From a checkpoint of a small autoregressive pixel model: soap at rate 0.0014.
Rows from block 3 of a small autoregressive pixel model, named by matrix and row number. Rows with one number belong to one neuron. Each number is 500 + 50 x the weight over its row's rms, rounded and kept within 0 to 999. All counts start at 0. Numbers have three digits each.
After each neuron's rows are labels from the 100 images, of 14976, where the neuron reaches its highest value: "strongest on" is what is common among them. Only what is clearly more common there than usual is listed. The data: seven-segment displays showing three digits. In brackets: how many of the 100.
# fc1: MLP up (model.blocks.3.mlp.fc1.weight, 768x256), inputs 128-191
# fc2: MLP down (model.blocks.3.mlp.fc2.weight, 256x768, transposed), outputs 128-191

fc1.13:553515522428570535608474534425414468547565525495550514443478472469547516526501528463482443452435575435540529446506467453506514487511469541490576469546463467419468429528537579562561449568479505
fc2.13:472454408600473536510392514556553446587576429537425524509485424496473555507523525493569484526566413469540481553485482606558529450538581495483435448438574512537542578506548436483478554453458504
strongest on: glare (100)

fc1.296:532474489534412567440439569515447483594565478532533441441543517492538445503580561471433494480425527530517544450490511510440500478475540487426462547519458514458468421524550404544462425503517529
fc2.296:414518511458507486575464490501497579482499529492462560562473521544405626445462503599544587523507540552445427533550563533508559432451571474542528415464564557529495575409495627412482536540470544
strongest on: the digit 1 (55); red glow (36)

fc1.484:584494349484537461438491422518433498474507436498492478540468510530513489553458466584501521526391478536564504530460464501610570502483466508490533542460463498516462495524474588556455450528432512
fc2.484:390610579505531457623497529438575485475422609475496548595465536492457522504498558494576467572515505460494487445591504512459497547463521480400484486573496442453449569510415469486465451540552545
strongest on: first digit: 4 (27)

fc1.514:550532482497499481499483461484497510506516530510487387441415504569513438443516431522418492496460434507510554492451450492407490525636505533530495573552465515528466499476516534459585520494507446
fc2.514:434432578505512519514502426515455499496447480547572567527585533473518519512436542555569575492497468476419421497575580508533488501506505503437472433442467443450635545437501494574453488484549487
strongest on: second digit: 2 (27)

fc1.513:551527513533561482527487423460418512478363528540565437529502507607441504479607492568484583468514560500453496509512421506494559549561420491491500479409473534478540553462496502609484558474406524
fc2.513:539564575482531596470533578531514528493599459376479517484456491389504480486483493484581371432530478487576515438464547470579488505579547536536503554566508515536457467418498510416580486450527447
strongest on: first digit: 4 (26)

fc1.226:435454528468560504478567484469490450502482532539550564495434444482520425439499480493462520447504578596439492561523480451459525591476466520513483556493408536472546473442515433488521532486585415
fc2.226:541443472574501480554446485482489557546461550484524494525560572501498559551525493504444439436518472464485533475519547534500481529524575428472416519544539536526462568460560612522474569488500562
strongest on: first digit: 4 (32)

fc1.596:486500520390527583492434423556523541477514427432458553467545477489439415478506518478462429466472611392434522499483521527508530535468477469457417435503439471545508531533491483541583528529503484
fc2.596:478383483491433454606553532412481511525522569562538460526476543435536553433584406490565519465471460570602419508516507504505413458485496491492494547459564507449500521459553431509473535485496438
strongest on: amber glow (42)

fc1.186:528515372485497542483442513436532530519475472536484511419524496470458446454512491518505480498498550361553571488428412473459541361405551477449521477467478600439484510549514576460458496570473530
fc2.186:409499578568511534509468428543515470470498541466514544553490512488431566442593429464540492524451464619481473506538600545496493521537473495544430462554500444477516510431470457506458355403467436
strongest on: first digit: 4 (31)

fc1.45:506446461457482514482492515553508526571555481518595542533434576459456469550501448486557484460474476490598476552482405547537527484451494596523474371474512445543495358577520480448406458519492533
fc2.45:502549516465405426429553516496490485522516526453478450508640467497538534510536523534457525564589480561484486478530630462520474405497450456491576419531439560423449562472433520433515487482564525
strongest on: red glow (37)

fc1.330:499541561444461481476460499492440478488500472444555521500568442487575429416503458507465544458478542483479525529406505496504510499461448472540562511540526479511518385550516471643558471561489457
fc2.330:475375470441435391538559444583470515540514458527526408587411578431540536540554537540470597579474548537390516498523499443519523561438471481467375563415560444552434568453508495525554536529602581
strongest on: the digit 4 (56); first digit: 4 (25)

fc1.204:443465438446501493497506458536452456489541512429433409530661438503519454519470500550444539490490429513481509484460413561460515513480486448427528429520518609457460523544483433563544544614438530
fc2.204:502577537574581525512487560490496523499426470540583539526416494509465481528518485495530441476498436537519417496541514473527589548517481584479454518496477363451502574457551458407428466557562521
strongest on: dark on pale (45)

fc1.597:514479541566552508469489430510562526499459516534504443568631484602496594507581461511482539496517462568535443471538498532562505505434454512459492497435458490510569488494469536484527499456483489
fc2.597:470513493423503556564520482479428519548479552492549524414477516474534391484404577514462472453453459450420459592362538429433482565522529502524494453583630545538464563581552509518535472476481474
strongest on: first digit: 0 (25)

fc1.119:476455475437539603511554544503437470598493488576485430537489573496540525652503501447436524487511388555523484538491518546588515588458456445527469529531441539525500514526555535518595475447496442
fc2.119:567553477637450474503469507589428531512493508501613525471538405489495594467533523540508483489475555382485426508444458485495457542497526517555572517473502461479448531547503492436461548518463539
strongest on: red glow (38)

fc1.754:492455579468617480531509537487525497494533382472497443542443499490464435466487467473499486505502563507517566483445436518486537568491490522567585507517487427542517532478584514517548487498562497
fc2.754:499516471522450454478564460512382487527405513547516505535478532558454514540516569475576522451543416498518465541450582551536485523531441469462448443498582530520563357472396535462516507492460552
strongest on: blue glow (38)

fc1.516:459487491515535508536448510524513453494424433606435471515503469518479456423617486465420552435568526390488502486490501430429556468565521555536487542544496532431478423409573537551539483584404497
fc2.516:524417543504398441510449450422496581520564528469512477562492424397505467472525520506528437562524554559584531409504510466478437477504519468383472549485467495489601631502448482524457566496506484
strongest on: the digit 2 (68); second digit: 2 (36); first digit: 2 (32)

fc1.262:575524476520578464491470401456563575543584605528492539572544429467526555576618490536528546483478480451484501459488529425481466578572478582537498422484576586486502503524485448508455525548489536
fc2.262:470435424487376526504452573555468460450426417490466510445533565564488597441334465507488455497504524576533492519451492547526436430500575449517507544556401429503482479487454565521530442494504439
strongest on: blue glow (47)

fc1.131:462490415484540542498440428535466493544428497398502510530486507575599556560601554511489563478510458529487599497526547471528533475488437524431440441506533475507474537470509600400534492480438533
fc2.131:635558644546428420520512510452520540433525505627505511472535513418473406482417472447476520482574560508607455486513542519531489470498537486571567437517509561479536444491481454555515449480533500
strongest on: second digit: 1 (28)

fc1.214:412522497521540448470474483467510511453551491575407458456488506550493470497474440460477458572449524500481500481497493515577504536564422556442335509506473544576600456516444546435506535370513487
fc2.214:514518520517460463464578429566466434530464496446549479549440571545555517511463537526511593445477503559515493479459538462434435415539496432552624582459503410453520498504562417512545435616455447
strongest on: second digit: 2 (25)

fc1.322:439453540493552468565506460523491576457461484469511409610474440490500480481524518491493524498602507540471527530423528503486427504623444571471514424408582566605579440408540487455479461518584398
fc2.322:522407488565453450469404544472487470570460546520467551479544441467526538553491448448482423453501545420507494528545590538503465520498470476516463461543536486456467481604443448531482464480454519
strongest on: blue glow (40)

fc1.517:473483431492559526537551454541590522469430504456555501412453438434473525537537477424484456422470466465436522577511440475491618458488478476515491493477477499438541452491518459435530454509504558
fc2.517:571534461488431492500456553508430420502497569534494482483531477452477525496419544551564463509542534494517445396527454461493408545503544595534464479551511452499416612523500514565443509488570427
strongest on: third digit: 6 (32)

fc1.456:540448490493446589468427470434593462517482537627425471498499513465492520613384426550521485452382512524547555504463431572458483522567515398420494597498508464475507576454508541471402463544477469
fc2.456:446485572463399513478515536533468520528517434446488464454459516558525484476629513430524477506566460451458483473544535446481501511529448534573498424544519548575461515504478467499615526466526497
strongest on: white glow (44)

fc1.264:505516502565478587426455453521529495439433535449461453482570558488576524458567559531490520423454517479577499395471477507500376566547510456516501604547510454534447583450489509556586498495570481
fc2.264:558543471463534500493496584456511447500565480471465441493540509525473447489462567421483475467526492502540570498544561518461567471482476659434465480532430525596534438513525526537385481525494477
strongest on: the digit 7 (56); second digit: 7 (29)

fc1.275:537475485465525584500547588499527493585446512591561495562461447479513522463480497448561493459504461391477420507436502417493496480507581491449449475413588607572481561492517437465512452497457467
fc2.275:543535503514542433515533542508600473522469554504575485476452537393424461520448609574508561573462450521523553453451484642508522479411551442557580535466457535570575449558455471560561540518433602
strongest on: second digit: 1 (35)

fc1.475:478542511446516530457495551497440602593427477480479504445465504478606434496540507481431460502477476494523563555567559535493487376551472570480483483446423446522515515539467530522480459530532504
fc2.475:553494460536447519482507512547535413379547552518490506542493453520406480470501495453557564513569497502488526490425530428543678587533513456511452513570511516449411493471496482556465495511486502
strongest on: decimal point (78)

fc1.267:566507571477422531599395495438454484591521461600433488571541440533521532439487493564418451496567482531527572452515525494434495473539449502406453524419511483440395504470452586508443444504624527
fc2.267:426482522438544443466619560501450470451495555457567520409515536473493488559479549460610559490469574442512457488448468533596556449523556553560557474595503513534540517565505390535536507479493478
strongest on: the digit 9 (54); third digit: 9 (25)

fc1.554:462528425476517460482557489324415455542540448478545535530491447475493509521503448492583592471460480450543481482498499523500474523470571507456480514528513629536525599432486515514521584537527443
fc2.554:496488479546477570509444468613584544502448565507486448521508498485522495553481580464425468634506469517422610496445430490514527475500468446501529508432520445581547483619530518539615448513447548
strongest on: red glow (45)

fc1.372:548475568495519638461373523570542534555521490482496503533506445634490476560492498476398447424488514608470491507441515427486426534545538459506516533486487493466515410544531457503495534510533495
fc2.372:463517454456547401458642556433540527464461535603454560454539536520509509490517545501634469544483496475543476500547462526424526401529472491486442523517562552452516501476507524566518478531475509
strongest on: the digit 4 (61); third digit: 4 (42); amber glow (36)

fc1.33:483494516494527480571496495459537473506516465520579567547582564473449441558445495481469550412571541485540405591421493510499468520495507522485572465465476541451513487376538464520515464496612540
fc2.33:539483448428462483439564486523499512599506556448496409538482491610487497534553514508518471537498487487474547465449535442456480490540524470521434561502476524502504492627494475446526460501434471
strongest on: glare (87); green glow (41)

fc1.486:427454449511522563458499616434496558470436578456585505527516471425490586466435413454510480425378623516375460545500472511546468586440499577425448544420428486470498492507480455531547437520431498
fc2.486:470465646539513519568431369477502489540573555466432501437463549591490447546524537475492565535576471501483459469534534481476515501529466510441482547509565451488506567536466504494510532542555485
strongest on: the digit 1 (65); first digit: 1 (55); first digit: 7 (29)

fc1.140:434484489497542634617406515521483420572557488444535561484468462572442449475443494522503462541452499421513427453423552533495517504408481472483522524465513469442469515402485423550535513570553480
fc2.140:570485472550525503491594424454424506525410491535474520483487434402509573411537540538530595434478593461446440578474431475547540489523552555417405425502516507500482462477492482503529454452548566
strongest on: amber glow (35); first digit: 4 (29)

fc1.527:564449505544562505478511544507466564471488512467528403416523522506524459489511489555477480456524534511564500499453401503480637443506522583501510536568445513529496478534459355535551471526431492
fc2.527:502569528417526440544515537650465562435455499507508463475464469606576562482527506481561534493528510548478560483521466435504410483501470453514527495539545434498410518488528551475559494538553458
strongest on: first digit: 5 (27)

fc1.289:408539506424540531512477584477560434471520465541454469456452505524579455506508461475418474483497490439498627445531457471451528521497524483370482503460519450456565509518439390425445494477523493
fc2.289:612475512571489425415484527498517518540425447592558538524587507470503471463567499611580526534499588571532393519488542537520472370496487477624510461506521531550440485499534555555516486530577545
strongest on: red glow (36); first digit: 4 (33)

fc1.593:526446515542472438474496460476504480559630514520573551487535460526468529448466472457509493469521476499451547418437514531512495538510525593555534519532553598500495532535501592428459450487504471
fc2.593:511489470426544486486503494392444603504514455482449431417524529539469434500430512552547424523473503526438479549485505515503564470444558570578570490498464563536573448449434547456465553362476560
strongest on: blue glow (56)

fc1.266:503387528484383534509490522534476453587512539419387553488499478536534556455383512511510546465524578516594483491423433522583474338440497541470515422524453526521450446450528524439519476559552525
fc2.266:462482516519565545619541385564530495476497466514595523530533520488449511529528480523555482569628460607517606599574553562455528590516452474455502454462492453469571583500413526598435542512498434
strongest on: blue glow (37)

fc1.507:511430567543596518620462532442396583503635454485514520526578544559529514464434471454515455506454508537503576513521536496458554552420420555477430523508578463541524501427463526519537464484484449
fc2.507:396442516514379476455513450625545447502479557457556449547462506475545567382540480510450547551491638467484400460501493488462400546515569511492536395482507491465504547526521468561499489559549574
strongest on: amber glow (37); first digit: 0 (27)

fc1.495:457568551508538535533496512513485442482535486418567447457490507430503410529487478423525469443381518519548437568492553483592488494567469600568507520476544424462558398528527409488521536402530456
fc2.495:569459535522488371472393594485535514649427481499565572526447517496474558470528451521513497599619516458513557497517564456362506494548522419531590472526516529501545538502415591594523484537540614
strongest on: decimal point (87)

fc1.270:604555535482555459539485525500578509470538526461451462546523609555519494633505425509475512493427454511551501555541445522526597531524478527558512554415518495597514575561495513476482471439463453
fc2.270:487452421557472507461472451540453456548466581566544584452520388452532485344361522474522521472570544475494525445479520436488478481534573504463476490520470488430520452470484479493468554447591600
strongest on: first digit: 4 (25)

fc1.630:525558447546555470533512524437479528531556513547532513527516449448614481406485610503420560484583532469536484514440556535525560509508428503395514482480505543534480447521569400505423467392452486
fc2.630:516535448502476517549537452532539454501547508398526499443498621495343502585530398492515487456478501543498553546532524450487433496497426570585490526516518480497482563542408528482506536519454483
strongest on: second digit: 4 (27)

fc1.503:431552563490445576489501499429562571497549602406554476539550455484478426456523416429524515459498475479487574469446504484456512539536485517508484568440446519494436501472501426531487470455586511
fc2.503:505478621499527442441515499520457400543429446580445587443504477359441466475548509513504512538439623488479510561561546495546399401474470523503448420521518538463572475495404587525550454527487456
strongest on: glare (100); the digit 2 (56); green glow (39); style: red glow (37)

fc1.712:445577478497469473504454506554453524431482616552570401527407536465507488495529490602521438408434499455520461449426418512429522449530500493540456517605463581460578502480478526450513494484376423
fc2.712:520493507478558568542541510519557468572454490514495543460539505526448498496484545403465554497476560568576529600498546499586400505474452431487550503445574510508445480422572533516526607456572615
strongest on: amber glow (89)

fc1.29:585557447505493490563494532576474528533520518479481463519570525508611509501580402585407552478580533566623420469484482406457461549489479497432499538527510518462504495473492496548489552524502494
fc2.29:478493536536495555542507491448470508461437490437492492524530443512393546573552518501622505535426450400542506487435529492412615524559484479510458543476450479484607520495534561456464501485458513
strongest on: white glow (39); first digit: 1 (28)

fc1.162:553462485460483533583512473480534547483448443415624590481564461502478518405556541501458547566506497542563598524524475553511400544510473519464489502406515550529528502596495559510600526521542469
fc2.162:504493502565543429491479508482488477599515547531430396568480557488438598538487444447520494445556488602460454551438484454540529524548604518489492422559487570503448457449462503488443564506509487
strongest on: red glow (53)

fc1.641:503507564440466579498492518453484524483406482482540467609501491505483524458506530514467452430505587460525533533502510518453530464492436544466462490436552509448509480476439529592496512479411514
fc2.641:458473446509488462489503449536584492463587516560500534447470552461504483547521520463574480513484418488552507474506521485572481439449433471443508463603444484605502532512518516456481584507508494
strongest on: green glow (52); amber glow (43)

fc1.492:475520514539481375574436513463428531565500498526513456524374506510476435493535402542460459510430502526393507451577522495458461446535453438473393591473505408484510462527512386515488467501591463
fc2.492:590535571485473546453457543514492521503525622483431451489529557462556530474518500491449460495555430550573463521437446457475620527532484459551481457461461561577529519597420605522517522513541556
strongest on: amber glow (43); first digit: 4 (31); third digit: 5 (25)

fc1.241:434541526461519476544502462542562523517506445470566621560538519557533585479457497486448566487518529390584570620560507552573494480505501498388541481466477369512504479458456510463504460441589563
fc2.241:524493505509461443484514478469399453449604530416475468620508397433446411484532527473521514521438481594380475469439479485513514575399493440497514422501576493521469537486403505524544505494414479
strongest on: third digit: 4 (34)

fc1.304:588468470551446623457543474474455391433483524564517470490443521560590395545582512466558509534486537449524477473509484448581490542613436495512380572554525463512511514477525531472481523483453457
fc2.304:408449580485613494533412419464541594579492513465486517501502449525426516464488451515423445463562464524548493510480439545488436525469477445428637387516494618439527488502510529530479500491503505
strongest on: first digit: 9 (31)

fc1.240:535493454490474556494432518487469567586468499518446529492543437465435489464460556529491501491511511545404536458444495602537507469649396518592476487471514499546443564537487504507540509524538476
fc2.240:460506524471498483549518464481517403472520535438545506510470546537530519531531489498513482462498534470537454515627500389496513548413583491409480538510516525437520449452481545452460451479462553
strongest on: glare (98)

fc1.691:420494469559512616470438513581444533419414485417504497471565486542534541474569534516532525425423493592503514537537437411518539520438436413430460520536538599449439556522610509506524553500569516
fc2.691:445583470533454579477546522454516447474476479608528464488445475492466453458492531515490530508550471550623424417447527542510481487462514562493480540476428405531586490521482394500524488519426471
strongest on: green glow (50)

fc1.192:462444494457600558463549500414494529483500614466500497517502515440489454481493508540431535521511480479405562517496531579439513569546546575480503480460454533523538563550439506510612580465423578
fc2.192:592479515604423436572539582476561454528493429533457502529463464530502512564531481478489493506460537577581470495485478386502476456438408386422516572578493474474426439478540507541497487511577526
strongest on: the digit 0 (57); third digit: 0 (28)

fc1.412:525490500525507496656461464554495424523533540537573459417453496494427502469491497360489488546484535539520490434509555411525482542561472552477483554553448551501480511422518394541435491378515501
fc2.412:452536546507427505518626443531453538511443493496524380530503441523510557394440512537487469516387622386565543528595435462530456457444482424525484496431583496487494492507561567398545476561543469
strongest on: second digit: 0 (32)

fc1.314:504454460536449437424438459433483539479513480555584567560442472501521449476587511535432551483495520591641469523502551507481536531523541539509408463404589489462561559479497471465524494547471434
fc2.314:485498514553645583641594474592474482529492528494429504490531479601416484521480507510508438498628524444422483496424463468478541442465469587522535499476539404525442506552466482529494561463470569
strongest on: glare (66)

fc1.645:504467507461536570584494466501446469509489384495439568373435447525525509429492552431509543494447474509464403598519535436500454570495442545503445547543520527487479411492479568477592546447501548
fc2.645:444524581521540541521435534503457587542576554456540343570557373548456478544500524613492497399455476490460511486476470518455534486491527447425472509466493514520456554527521492536527485455618434
strongest on: the digit 9 (53); first digit: 9 (29)

fc1.188:425467459512558425495486611468523545489472576564432544486442491514524488542428467464492468513486446550540552544550490447559500507570523520491543614507426403426498667434475500438529507520543581
fc2.188:586552485424467525501517464536494411469519518446562479533556529470488514481537535585531517358501547447496421442447573564445501497497446462473465462517588549565496356513441565650485488490487509
strongest on: the digit 2 (62); first digit: 2 (33)

fc1.72:409503449489415468514439456453570391545535468456520530475482494555485501485497520491382552506580454464523427510491435528465613500466532463438454460537464529444470513471464516619424474542385450
fc2.72:472473459468508474492470503398488561482491529528514532565524488491378511503555550443553548402495440478472473561601469532496524465498553516599511429534518514523501585585470464488462449471420482
strongest on: third digit: 6 (32)

fc1.129:468527480524475518463454595541455527434431558478511355483420524501532435482537562462512441421440466473406478521454574530425556484478546571580538585555482419511432553520489501537543487531484461
fc2.129:512487586568522486501465437490495563478519443504592522418576500463526469475449431522443444486509454506563432591623537407496482499590476400505489469442565517457527488535506544462480503545474634
strongest on: the digit 7 (78); white glow (41); first digit: 7 (38); third digit: 7 (33)

fc1.144:522386400421429495517435518504567497473539474525542416540431572525513467564428492528431513479525427586432509490571528552589519493519490542566486514451432594520563461515671498555490491493502554
fc2.144:496619487559596540482533461529502481583469478457472519488517395432493593475549594421514585449453593499558598489434450515524582524563484485412532517481479491469405512560495434418479538543496476
strongest on: first digit: 9 (29)

fc1.101:543413580363362488563507487466476547521506614555533481500526555424544463438487508470504591520598544432559543461529542517560544500486478440525462494440575595513492580464511640600504480508517588
fc2.101:458557449499598513445451502563491480457503441518420439516510456500452558580469413479514471404457562574466481588491434460478559534510424569535521483549461518517492508539411387431501525444482452
strongest on: first digit: 5 (29)

fc1.190:574577368433591550530507478461463406502548501446582424549525441513426477371482476530495576455555476482539351580479625410465525485470597559424477402575574529477499514493498542557500464451527539
fc2.190:456467484531459478548531460535552519572487600415559546468497516562508544638562425509458477520485574448568562532520442571588471505509428471495525557472449526461552469539469475479478477544541571
strongest on: first digit: 0 (27)

fc1.402:467495475532498516522561553410443487432511505449520446529478511512540448435574536553447518438568472426482448552447519534492593449542544487515592558531622495394466495457481461502457462491566417
fc2.402:466496562417561515546521529514547553432593514476425521501580500490473599535462456482503537508446410474543528477574516542528465572477433474500412494458489474469594445554527531432555502558535556
strongest on: amber glow (41)

fc1.145:436517603500573468443471511470497523538541505518573434486474432486508527486421441394556505501570480490522570530504460560499524494514505412433529497492515520475464513475390503516490498587522498
fc2.145:512522422426510552428514523485535584512487565467434593543499480583507599474564595524535479421467573462490430478555502490511498505433578558547483489527521527480494488519454550478451487471406498
strongest on: the digit 7 (76); white glow (42); third digit: 7 (41); second digit: 7 (40)

fc1.56:493446504508575509524503536425523514437440529552436636529521495524560561518532527513510536421590505516512519492499575421493443475524627469538487637551617535452587560411525490572526471445539419
fc2.56:572523399478413548475458406568478493538481404553560436422565561563477568485465514496491469474426636445463438459565441521553501452555409476469533516472473375552439477488481507478390481618416555
strongest on: dark on pale (99)

fc1.49:436508494506585359590481520439458462455431564663493585558425522537525401527538476435552467402434482511422459488459514595536501579463574486541574511535511493483457553519479560558519461572452523
fc2.49:573521481425463556390497398580476514537533497366454444383647529475537625514477549439443515576549574435441535522486418485528504426527444503491416496488484487464555458516543454479490475498497520
strongest on: green glow (62)

fc1.108:461550484417606524531517514466456481531485576481452534494484464480514435509491498456460499443505509463434438454496497528494464593533575476495438562420415456461444500554536453500475373522496492
fc2.108:507460473490434491424526500527489519473556435580503517462569476447495505522494507499484505489529491438492519533476470481543457405528451535542457460522447501587566540511421568387480553532459541
strongest on: red glow (41)

fc1.473:510476505382409489445423475487533504555468557478475495533458452494574574464506499455514436531506560446575543444444497517415481537551504379532491417459536489485583494511510527583564545482452548
fc2.473:505527536617602579556593504475478479425440476533534554438484537467426490523438496480526400513473474508444467555556503456591434521510441600496521510515461532524487495578475485529496479521538441
strongest on: the digit 0 (57); second digit: 0 (34)

fc1.78:523569514492474505525539500476433469414542528503550601652548516485515540478483530471401525461480419524531407431488443522513475519439427470541466622572553535471479507499530518431554458504549525
fc2.78:537451536512540462541444393540481545559453413548465386588478481497363548561462529508529567481515467474566500576611556504481500506522502577509494554394474527460475515440518513512526516540542461
strongest on: white glow (41)

fc1.269:486564417478552589492485495450547560476521503420547507525653475559539543556618547492448411539476558520534490535490510454500545510477497504507511508522550577434487495498485492460483540381471489
fc2.269:567458548511438546553514603609514442465561592565483488527494460481514507492439446473661576531469447461489505443466481576532562527448520466523519489488418368584531475489532524503579430392558496
strongest on: first digit: 4 (27)

fc1.77:522468522499560636533560490467378525394477497482453450518488514472528477436509538512445470510487547515522466428463568398469500485468520518411476585527619508440464548373490474491449473464469432
fc2.77:447429432518438429529472441626538530570548495454505562498410529556533515492518437497612535483490448415499575537543444569478493500493424475538360441497434587587412430493521418510556493441492481
strongest on: the digit 0 (82); third digit: 0 (39); white glow (38); second digit: 0 (37)

fc1.234:495520492487576439553575504490466556451533443505595509521558462510505470466465438504490531519452566375493491492461530473489474416567497473535630543551465484525463572515546500509469473494587532
fc2.234:556553469557530519462365458521548530504476505396569589539407465488473485517564490513477470496507462510567569483481439479468559531459499497371519371618630601545485394499555517417430509492402429
strongest on: second digit: 4 (27)

fc1.364:573492533466488544505503455540437446576483574527549528428554454556485523426480539449458514419431540538463417545431480473514456493472507473539488549470554427538441490510538473570535481515591390
fc2.364:445410511470528501493445436520584513491513477508448587576471495486396465546428430467486495580425491532473559523608552412558504448425480432515486443478523488437451483499402505513523442531496516
strongest on: first digit: 5 (26)

fc1.111:534528452473369405571505449485605495537544511483519458421540507392425482493427515530426587411581539441573515495381466487462427459524516435470532464596427379585546492480533547507572506487478536
fc2.111:541445615487563449493525496481474475467445503588515569479530566532535494510529488541559512549412427522426485490612486534492521553499440552533446549398499606399468501415478409467472536569554484
strongest on: first digit: 5 (41); white glow (36); first digit: 9 (26)

fc1.743:507455489446498534529523472535475453530476430484545482506490537544482469486489480443354546463542468455541429520442498473471477414568576589616480527455480504497532522558485465497560467596528510
fc2.743:463497537527461497593488608531485446521543528529430432574468443442432454504552526518550462589454535556405450513496493475463487570479471490469399519548574507542515459497481460532537571435519542
strongest on: first digit: 5 (29)

fc1.622:476594537438503511531449454526500447467460449442451385515616451483484504495601438504481458433529479494506550489437485503507511545463582482492547435550551471446457414569492503485530419541424507
fc2.622:573494488522437543483503532463439539534497605498490416541457503542491509464446565501436475430534592511530507472462552444515439556616445466524474547449508523575481539502464507586414600526551428
strongest on: third digit: 4 (31)

fc1.571:490544483467451445519537454462502449511497551397472466502469480516486502539557526570458550420522519552515562549496387539587524473524462459539499490551487424434480570522570482628492491521453528
fc2.571:473498520518522490499421562503445536525516451577529470481510534484563513395497496409526537596417486469468443521489584474383520514531529496385485553509482562547561513419434512402485471427528413
strongest on: the digit 4 (87); first digit: 4 (43); third digit: 4 (35); second digit: 4 (27)

fc1.39:579571537494451489533462534584523527538505473508468514554490489502385481544473484510505529542442417443553569467441391518538518453422511526508515488471488502558429473456511541536550362442482544
fc2.39:502473469436534529516499502431462463542515543444473533448509471483580451545553466497488490445583559462504374482483591337447548532503470525441570583456574544376543559449459485517543600497472490
strongest on: red glow (40); third digit: 2 (28)

fc1.599:501507526488563529546482558446502502562471430517387622510525465556504486497543482576489507580598495510547470521511488492499548393565520541517520532560463459410579494508487522513560505470512472
fc2.599:422564524467437522392510562460540452486503550487519568524543537391549517580496431484550423521466472514527525429526505569459471595402582520492441545519584596467401516434501548536503520423558474
strongest on: first digit: 4 (26)

fc1.57:400487495461455496464446570433438485435557481492573530589542483437546467480627500628566528489515491501578599493517533481487527518541497476449573561591472482473405530501538544535521514552551513
fc2.57:473566501438492486573413429467423502670474499502510460472425377516516474550404457447516450423510462534520449533518511478471519524492521504504514511522474504413523588472552458526548479533482486
strongest on: glare (100); white glow (62)

fc1.356:494541443511434498458562492528508567607607589553508571525471553516438421397490484554516503417510524596502405530493532531564520585516560503517462532509512570450384541451517461441485473503512544
fc2.356:529499573519521561563480549483571489398489398432516422501579417532654554554439559417421524554483553392446529496518478502459467442532459556495429512483494412446580510578422562518580513510556584
strongest on: green glow (38)